Rows from block 4, named by matrix and row number. Each number is 200 + 40 x the weight over the matrix's rms, rounded and kept within 0 to 999. All counts start at 0.
# fc1: squeeze-excite reduce (model.blocks.4.att.fc1.weight, 24x192), inputs 0-191
fc1.0,191,160,207,223,203,236,163,163,168,203,187,217,178,175,217,209,209,185,167,195,207,182,233,178,182,209,192,203,179,242,187,131,242,209,190,225,171,209,202,183,167,175,194,204,204,225,218,186,224,226,197,192,184,259,197,168,164,174,172,190,190,174,193,220,190,235,155,214,199,179,174,168,204,203,230,207,167,226,205,161,207,181,217,212,207,186,243,196,183,169,239,196,189,176,206,205,249,244,176,201,252,228,176,195,219,242,153,192,207,215,273,192,226,168,203,264,212,167,147,247,186,192,191,230,210,204,176,175,243,230,198,222,214,211,181,214,184,211,171,169,213,215,246,209,252,200,256,202,213,218,216,189,173,200,156,236,204,196,214,142,193,177,197,239,201,210,184,223,204,155,207,182,204,199,228,213,196,237,230,190,175,188,213,179,243,144,160,184,213,204,162,173
fc1.1,166,131,161,219,188,191,175,188,216,267,212,247,190,214,195,190,217,231,215,216,195,151,192,205,202,186,203,222,189,153,217,212,207,183,233,208,168,189,215,224,194,198,200,239,189,188,162,182,199,219,262,197,235,185,185,323,222,195,231,219,190,196,212,216,207,219,201,171,220,202,198,207,199,211,175,207,160,230,226,261,208,209,102,224,184,186,190,159,226,191,144,214,248,159,247,219,238,210,168,195,201,208,159,169,165,192,180,236,184,227,175,224,205,234,180,193,238,219,187,172,157,199,180,220,211,204,198,232,197,197,159,209,222,216,166,202,193,176,213,268,211,211,191,177,184,197,177,210,208,203,220,213,283,186,162,173,200,225,169,151,196,205,209,200,200,181,217,213,169,254,147,214,222,200,230,197,198,244,176,179,158,220,180,198,195,245,96,177,224,225,138,199
fc1.2,229,229,113,210,218,189,179,228,216,191,230,202,214,195,208,213,207,208,185,216,204,198,212,178,187,215,209,192,211,211,192,223,180,229,198,153,193,216,171,176,244,156,215,204,157,204,162,206,210,233,183,212,204,211,182,364,229,196,204,219,185,198,196,231,237,177,201,191,211,179,176,225,174,207,213,167,188,180,206,231,189,211,171,196,168,199,230,194,171,163,159,214,171,91,216,223,193,207,198,188,177,101,200,244,224,227,196,233,235,212,168,160,207,198,184,206,225,197,218,170,211,223,276,226,234,329,212,216,136,174,213,260,178,198,254,170,201,217,208,199,233,196,163,253,189,192,219,213,206,192,200,244,313,162,216,212,201,203,190,227,173,251,203,220,244,186,197,230,211,208,214,228,189,190,179,0,219,222,192,196,165,222,192,245,222,177,234,218,48,224,213,223
fc1.3,198,200,198,200,197,194,202,197,198,189,202,192,202,202,200,198,194,195,199,188,200,205,198,194,203,201,199,198,197,197,200,190,197,200,202,200,197,201,203,208,202,199,198,197,201,193,197,195,200,199,206,199,201,204,195,208,200,198,195,197,200,207,198,197,199,203,200,201,198,206,196,195,196,204,204,200,199,203,199,203,201,196,205,197,195,203,196,204,199,198,205,197,201,202,195,194,209,200,203,198,200,199,199,202,203,196,201,205,198,201,201,200,206,205,200,201,197,201,201,198,193,199,206,197,202,201,196,198,193,201,198,201,198,200,200,200,196,194,196,199,205,195,205,201,206,206,199,199,201,197,199,192,197,207,199,198,198,196,199,205,198,193,200,196,203,207,195,203,203,203,198,205,200,197,204,204,197,208,200,205,195,199,194,194,197,203,192,198,205,200,199,202
fc1.4,212,232,243,230,183,269,222,210,182,173,215,194,206,212,183,173,215,212,226,232,232,249,196,193,214,188,0,194,182,224,201,229,362,173,214,217,219,236,164,219,270,378,226,285,135,190,256,213,185,194,207,176,193,199,187,207,236,213,180,212,190,220,198,218,195,187,209,214,225,189,206,212,240,205,203,280,186,197,130,215,259,190,0,204,133,212,180,292,59,29,190,209,199,215,198,162,172,180,206,214,223,196,44,199,171,209,187,57,268,187,431,196,213,200,196,191,194,176,193,202,205,197,225,196,163,222,199,176,214,85,267,226,191,192,245,204,226,221,190,181,139,133,206,208,178,204,144,218,207,184,190,199,191,194,199,188,325,196,214,188,200,173,192,198,192,414,107,201,209,186,134,205,163,238,216,190,210,195,208,202,293,194,213,162,180,216,219,177,207,174,188,193
fc1.5,175,169,220,157,175,205,224,193,221,98,223,216,222,210,220,187,163,233,176,180,230,231,183,194,235,202,149,211,218,231,175,183,191,197,175,165,244,246,238,208,142,165,194,159,212,232,251,256,177,148,273,171,225,247,178,200,197,236,166,238,161,212,209,234,185,172,203,208,200,231,183,224,209,233,210,196,281,157,250,162,165,189,245,236,219,177,202,245,177,210,232,205,153,194,228,189,198,86,199,229,188,191,169,155,219,169,219,166,154,199,197,178,233,180,153,226,215,196,200,182,207,226,139,207,212,222,178,175,179,167,218,168,201,235,185,203,232,211,178,194,195,260,195,156,189,138,191,206,228,211,230,188,232,204,200,278,244,209,202,191,193,245,203,200,205,236,209,201,232,177,302,238,165,222,179,166,237,200,208,225,197,155,173,198,206,188,208,168,205,200,178,262
fc1.6,123,312,253,189,201,235,189,213,186,206,164,194,167,184,206,186,220,199,219,185,201,204,228,216,160,220,361,228,206,222,197,217,286,204,103,160,192,188,197,217,338,136,192,212,265,226,170,186,219,232,178,233,191,183,187,227,216,228,208,208,174,204,214,225,214,211,191,229,197,220,189,166,76,193,236,162,215,177,278,200,301,187,338,187,177,184,206,299,141,276,135,203,231,217,247,185,225,183,181,250,206,247,49,224,175,230,238,200,83,189,35,237,199,204,198,217,214,172,211,160,267,190,146,177,155,171,216,192,167,17,209,224,177,231,135,221,173,145,216,167,160,193,207,175,196,203,180,129,245,217,203,175,59,195,295,207,365,214,180,182,258,228,187,192,176,369,55,249,192,238,128,204,216,157,216,266,199,238,228,178,8,209,199,219,236,222,176,229,214,198,132,198
fc1.7,151,162,241,218,203,203,212,184,185,190,214,250,220,174,173,212,184,178,219,301,209,196,181,224,206,179,242,164,194,208,167,209,229,187,202,246,195,146,183,213,142,203,238,206,223,219,207,209,202,128,196,208,169,206,201,108,188,186,194,223,195,193,206,189,213,210,224,239,232,176,224,212,233,193,207,171,190,198,205,172,180,185,168,196,229,194,202,195,177,221,223,222,202,225,199,183,192,178,186,176,239,300,172,229,157,203,174,193,195,208,183,216,212,163,204,190,191,233,221,148,212,169,86,201,208,32,237,208,260,206,165,237,203,181,188,241,208,218,232,213,164,233,185,184,151,190,175,146,238,242,193,214,260,270,227,164,179,198,221,206,253,170,200,196,194,208,193,195,209,197,207,206,213,155,173,486,207,290,198,232,154,168,193,118,163,197,195,189,336,207,190,218
fc1.8,168,173,215,192,210,275,176,197,223,194,191,133,220,204,199,167,186,231,179,139,217,221,205,172,177,205,211,166,171,220,247,217,285,169,188,229,126,236,233,183,252,255,209,210,220,176,179,183,172,186,164,173,180,200,217,249,231,198,141,195,198,222,175,155,199,151,250,216,231,198,147,201,179,190,122,216,228,240,226,203,117,259,206,224,196,169,226,295,195,270,116,194,186,207,221,191,221,239,185,187,198,321,230,174,207,206,181,197,179,199,106,214,156,170,218,238,197,260,179,202,213,207,239,207,226,174,185,148,185,134,166,199,211,181,210,238,187,236,185,188,151,206,216,212,200,189,187,140,129,208,226,201,136,272,221,179,211,195,196,212,275,161,186,214,214,205,224,188,171,183,195,238,209,189,198,270,198,291,224,229,166,214,244,262,188,172,217,201,315,157,258,236
fc1.9,246,277,163,243,205,174,185,174,176,181,194,196,215,202,191,190,190,220,219,125,209,158,245,181,200,181,77,206,217,175,201,194,216,210,277,205,228,178,188,200,273,325,199,238,208,221,0,210,215,200,189,203,181,209,179,186,196,189,167,214,188,199,204,203,193,218,196,172,196,213,161,193,307,182,173,276,186,173,50,193,159,203,229,204,192,197,202,167,150,226,230,196,174,202,191,236,197,219,214,209,193,252,249,215,219,218,182,97,266,230,440,214,185,221,187,203,174,235,195,189,212,204,175,189,190,180,223,207,183,0,182,226,200,145,249,245,218,193,204,176,259,159,211,201,180,206,194,271,192,228,203,207,217,236,274,172,26,202,202,224,221,149,202,196,268,55,180,182,229,198,192,216,210,224,208,223,191,208,185,208,365,225,189,211,204,208,216,212,248,190,303,218
fc1.10,218,211,279,227,210,211,181,208,167,243,174,251,216,236,156,203,190,245,198,257,168,177,202,201,168,244,261,166,201,211,191,167,175,209,206,204,211,194,235,234,262,224,176,225,223,238,190,250,200,177,177,212,236,215,213,74,208,186,183,196,197,223,208,126,206,164,190,177,215,222,207,153,148,221,203,218,219,169,185,213,186,220,223,233,140,201,166,165,235,205,215,249,218,187,179,216,171,199,186,180,124,178,119,213,206,180,191,153,207,207,199,176,183,212,179,160,180,211,196,213,161,176,235,214,203,217,215,173,260,193,250,215,214,185,181,207,202,233,207,192,170,229,224,206,185,209,224,190,257,220,185,179,159,182,192,183,67,204,269,172,196,248,220,230,214,223,187,183,228,213,150,206,209,148,224,186,213,231,174,195,228,213,227,212,184,196,211,227,149,230,188,217
fc1.11,126,227,192,201,248,217,202,188,210,177,174,192,195,222,205,118,186,217,238,221,195,218,225,210,184,213,227,187,231,261,234,236,209,142,195,191,205,185,239,269,167,203,215,208,189,178,206,188,191,232,228,231,199,254,253,269,189,247,262,223,204,178,203,198,197,201,269,209,183,180,186,233,184,224,197,212,198,249,138,204,224,202,173,196,191,187,205,211,212,183,175,197,212,106,244,161,167,251,246,212,163,134,187,147,138,245,194,199,178,200,183,208,182,182,223,205,204,214,229,169,159,207,180,186,201,208,231,200,228,196,197,212,188,203,207,212,218,261,226,242,180,163,208,178,192,171,181,187,225,211,216,161,166,144,132,212,223,228,197,159,174,191,187,221,189,174,205,231,221,220,145,218,214,203,190,94,229,229,193,205,225,185,208,233,183,211,179,221,111,194,198,179
fc1.12,226,341,183,196,213,193,216,225,220,149,207,176,230,206,192,178,205,204,181,129,161,185,167,170,194,247,177,213,188,204,203,237,235,220,232,262,197,180,216,156,283,130,181,202,191,165,183,201,206,231,223,220,220,213,184,199,197,248,246,219,216,158,213,187,202,174,190,204,213,180,190,256,174,256,212,205,184,199,310,234,224,216,224,204,165,227,208,183,229,152,193,173,199,218,203,219,197,200,174,192,182,232,74,225,171,137,261,160,174,185,257,167,216,238,178,221,213,210,163,198,158,204,211,138,201,176,219,249,247,183,187,198,196,174,198,173,175,204,246,194,155,204,188,185,213,198,164,154,222,172,177,187,219,161,356,221,0,221,190,198,194,206,225,218,197,136,189,184,221,212,206,211,208,214,199,262,173,221,190,206,223,179,188,253,193,184,211,176,205,208,225,209
fc1.14,214,126,145,185,208,221,194,191,216,161,191,179,195,197,184,211,193,193,214,169,202,132,168,201,210,211,473,230,202,297,212,202,626,202,156,200,207,201,198,199,48,353,203,278,307,215,68,181,190,207,218,206,201,211,200,218,196,251,204,206,210,205,222,186,212,194,190,199,220,194,188,204,86,234,199,19,199,184,96,206,131,186,215,202,278,215,191,319,244,354,181,203,206,232,209,237,189,529,270,201,210,192,96,195,215,168,190,244,132,195,57,217,170,200,188,181,154,236,176,192,184,199,189,185,206,217,202,206,201,48,232,214,204,188,183,201,201,194,176,219,282,111,194,188,178,221,200,193,221,237,198,182,244,199,100,188,261,180,195,202,193,219,212,211,197,252,48,214,211,178,0,213,208,184,200,194,205,203,197,176,271,201,209,213,222,180,200,201,183,201,204,219
fc1.15,195,238,245,229,180,180,179,197,199,183,181,185,212,244,162,239,219,219,243,260,215,206,144,246,174,185,256,192,215,186,207,179,132,221,151,214,204,197,225,152,250,93,193,201,133,184,355,162,211,236,204,181,180,208,210,231,191,118,150,200,197,197,210,158,220,163,159,237,220,204,192,174,190,187,197,210,190,178,279,212,236,175,231,184,167,178,183,191,249,213,230,162,181,273,211,228,163,148,193,234,227,196,175,183,244,195,167,223,210,208,220,225,147,152,134,184,191,233,166,196,197,189,181,201,224,253,226,170,170,337,193,239,169,183,207,224,242,257,134,179,197,265,220,223,201,240,192,187,179,221,219,202,206,243,237,190,245,187,172,263,222,193,174,168,189,207,209,209,177,177,302,228,223,151,211,220,183,187,230,216,130,198,142,186,183,258,220,229,261,200,131,194
fc1.16,189,77,159,199,215,247,181,210,178,197,191,156,225,199,209,181,214,218,225,156,207,217,228,181,227,199,167,217,241,229,237,216,233,191,223,213,186,187,216,220,101,119,220,189,168,205,255,240,216,259,164,180,162,177,215,179,225,177,171,185,188,207,231,224,211,216,248,206,203,194,207,203,253,216,218,186,181,244,268,199,166,176,162,217,229,222,233,184,234,228,157,247,191,170,170,235,245,117,184,195,196,200,66,185,185,265,207,217,217,200,172,180,161,269,145,209,230,154,236,170,176,211,249,148,238,216,238,214,242,282,190,204,204,174,215,176,177,182,224,227,224,166,183,230,199,205,220,191,203,234,167,194,191,235,170,208,318,195,204,222,239,186,218,202,222,249,199,175,209,226,232,188,190,214,182,222,169,241,199,160,174,206,213,168,221,161,201,192,197,171,157,187
fc1.17,249,158,205,218,202,196,159,185,255,200,191,178,232,205,219,216,201,216,214,66,192,229,229,153,178,166,186,199,156,141,189,206,207,220,188,167,191,175,186,197,211,187,226,200,230,193,171,246,197,250,226,187,175,225,200,192,196,158,179,240,207,171,198,215,181,218,146,182,219,192,181,162,217,208,180,239,186,214,237,236,136,198,106,188,151,205,160,202,209,165,140,157,189,191,177,228,192,259,253,227,255,280,192,205,240,309,244,155,231,223,98,171,170,258,222,195,231,212,194,220,184,225,268,202,198,236,233,228,272,286,206,250,176,198,237,122,251,264,147,217,164,147,203,189,251,206,273,158,178,195,209,175,146,140,178,192,161,232,224,197,212,220,282,204,193,166,146,171,203,212,158,181,270,200,220,161,165,209,189,210,146,199,198,186,221,227,195,211,253,154,162,257
fc1.18,195,194,236,154,221,219,205,201,176,166,197,196,208,212,175,187,199,207,220,178,187,214,210,186,258,159,233,203,193,226,196,249,215,224,177,213,200,218,183,168,218,181,227,187,220,218,215,193,236,162,188,200,157,189,218,172,238,186,210,250,177,187,177,225,228,218,246,197,215,149,166,265,177,168,210,216,223,207,239,190,213,221,117,232,164,212,196,151,292,281,128,205,221,165,222,200,233,189,174,180,160,260,168,219,194,168,230,219,179,237,174,206,209,231,238,236,172,222,212,160,223,172,168,209,221,176,148,198,227,252,194,238,205,176,190,178,166,159,206,205,246,159,193,218,171,212,225,181,158,244,195,174,144,126,250,179,147,210,202,183,233,187,179,264,273,169,195,196,250,249,171,218,177,198,213,200,198,202,195,186,168,246,194,254,170,175,173,202,216,204,199,157
fc1.19,238,224,147,182,187,186,215,188,188,236,179,219,220,194,201,195,216,224,225,162,194,140,186,195,204,213,501,199,178,213,194,192,168,196,405,230,202,210,234,178,89,129,183,174,303,187,52,185,202,231,179,212,225,175,212,187,204,197,205,194,194,203,215,225,207,181,207,186,199,202,202,205,171,214,207,56,170,223,192,224,156,175,239,204,373,211,187,142,489,290,201,197,172,220,176,259,205,177,183,200,197,198,133,215,201,170,200,369,123,204,0,186,216,212,198,187,152,231,190,204,221,181,192,215,284,222,200,202,174,186,145,190,225,198,156,225,217,172,179,225,326,224,205,203,217,194,237,187,186,222,213,203,189,186,132,187,171,230,189,180,218,183,186,181,178,44,203,201,201,200,160,185,241,190,199,207,200,213,155,216,163,229,208,194,206,184,214,217,189,199,161,179
fc1.20,250,0,174,198,200,203,205,208,189,187,181,165,206,204,172,180,194,221,206,167,153,188,174,192,171,218,79,218,180,193,196,222,135,191,225,219,224,190,205,191,84,88,172,219,189,201,94,215,206,204,199,227,204,177,186,202,186,187,220,201,198,187,174,191,198,201,169,202,215,173,193,227,386,200,208,284,196,192,225,190,137,232,255,188,335,213,194,134,142,245,235,189,196,248,219,167,217,117,186,192,183,227,191,182,172,147,218,162,191,194,249,217,193,184,213,209,187,211,200,216,189,210,212,190,226,214,224,213,218,100,220,224,188,204,206,211,206,215,196,168,412,193,218,209,210,194,180,233,193,214,198,184,189,166,14,213,640,197,228,215,193,212,187,204,274,271,197,236,215,205,301,231,227,158,209,219,212,208,210,198,244,189,206,146,202,217,195,223,183,182,135,204
fc1.21,169,0,145,209,178,164,195,201,181,218,210,210,201,207,188,222,203,213,207,237,197,154,188,195,222,214,168,205,254,247,192,178,320,207,0,213,197,184,198,204,0,315,191,173,183,211,178,203,206,215,201,227,194,182,210,242,198,226,200,211,185,214,207,196,204,212,204,186,209,190,215,217,95,198,231,109,193,187,311,205,89,206,456,233,77,206,212,239,108,110,165,212,213,207,201,195,212,459,206,225,226,223,603,202,194,207,211,184,212,204,0,214,204,195,190,197,203,159,186,198,227,222,166,191,226,201,215,206,200,223,215,216,190,217,193,197,183,201,211,204,134,324,221,199,198,204,191,181,212,186,201,206,150,195,100,198,72,203,225,199,177,215,223,210,170,135,363,205,202,203,351,207,197,143,190,238,193,208,175,196,113,196,188,181,212,211,199,223,198,201,438,221
fc1.22,194,199,294,162,241,210,220,177,239,231,204,189,180,188,187,173,180,175,222,166,241,253,207,178,213,248,161,194,243,259,223,214,206,208,242,220,199,231,192,255,207,150,236,154,186,199,273,173,189,243,213,189,177,192,228,213,189,296,206,169,214,218,234,212,177,230,207,175,214,171,224,220,225,197,188,200,163,224,245,185,166,220,303,206,199,184,163,170,212,184,198,188,222,162,224,201,182,189,180,180,185,196,124,204,204,172,198,215,169,185,229,176,213,184,307,140,174,215,180,224,197,197,190,248,253,216,215,219,160,219,235,175,178,177,211,171,193,214,194,208,177,223,195,200,230,212,220,196,199,164,212,182,177,155,212,222,199,167,239,180,204,209,126,221,243,216,204,202,236,156,249,197,195,208,251,104,188,141,175,179,169,196,241,207,202,210,275,200,85,186,193,201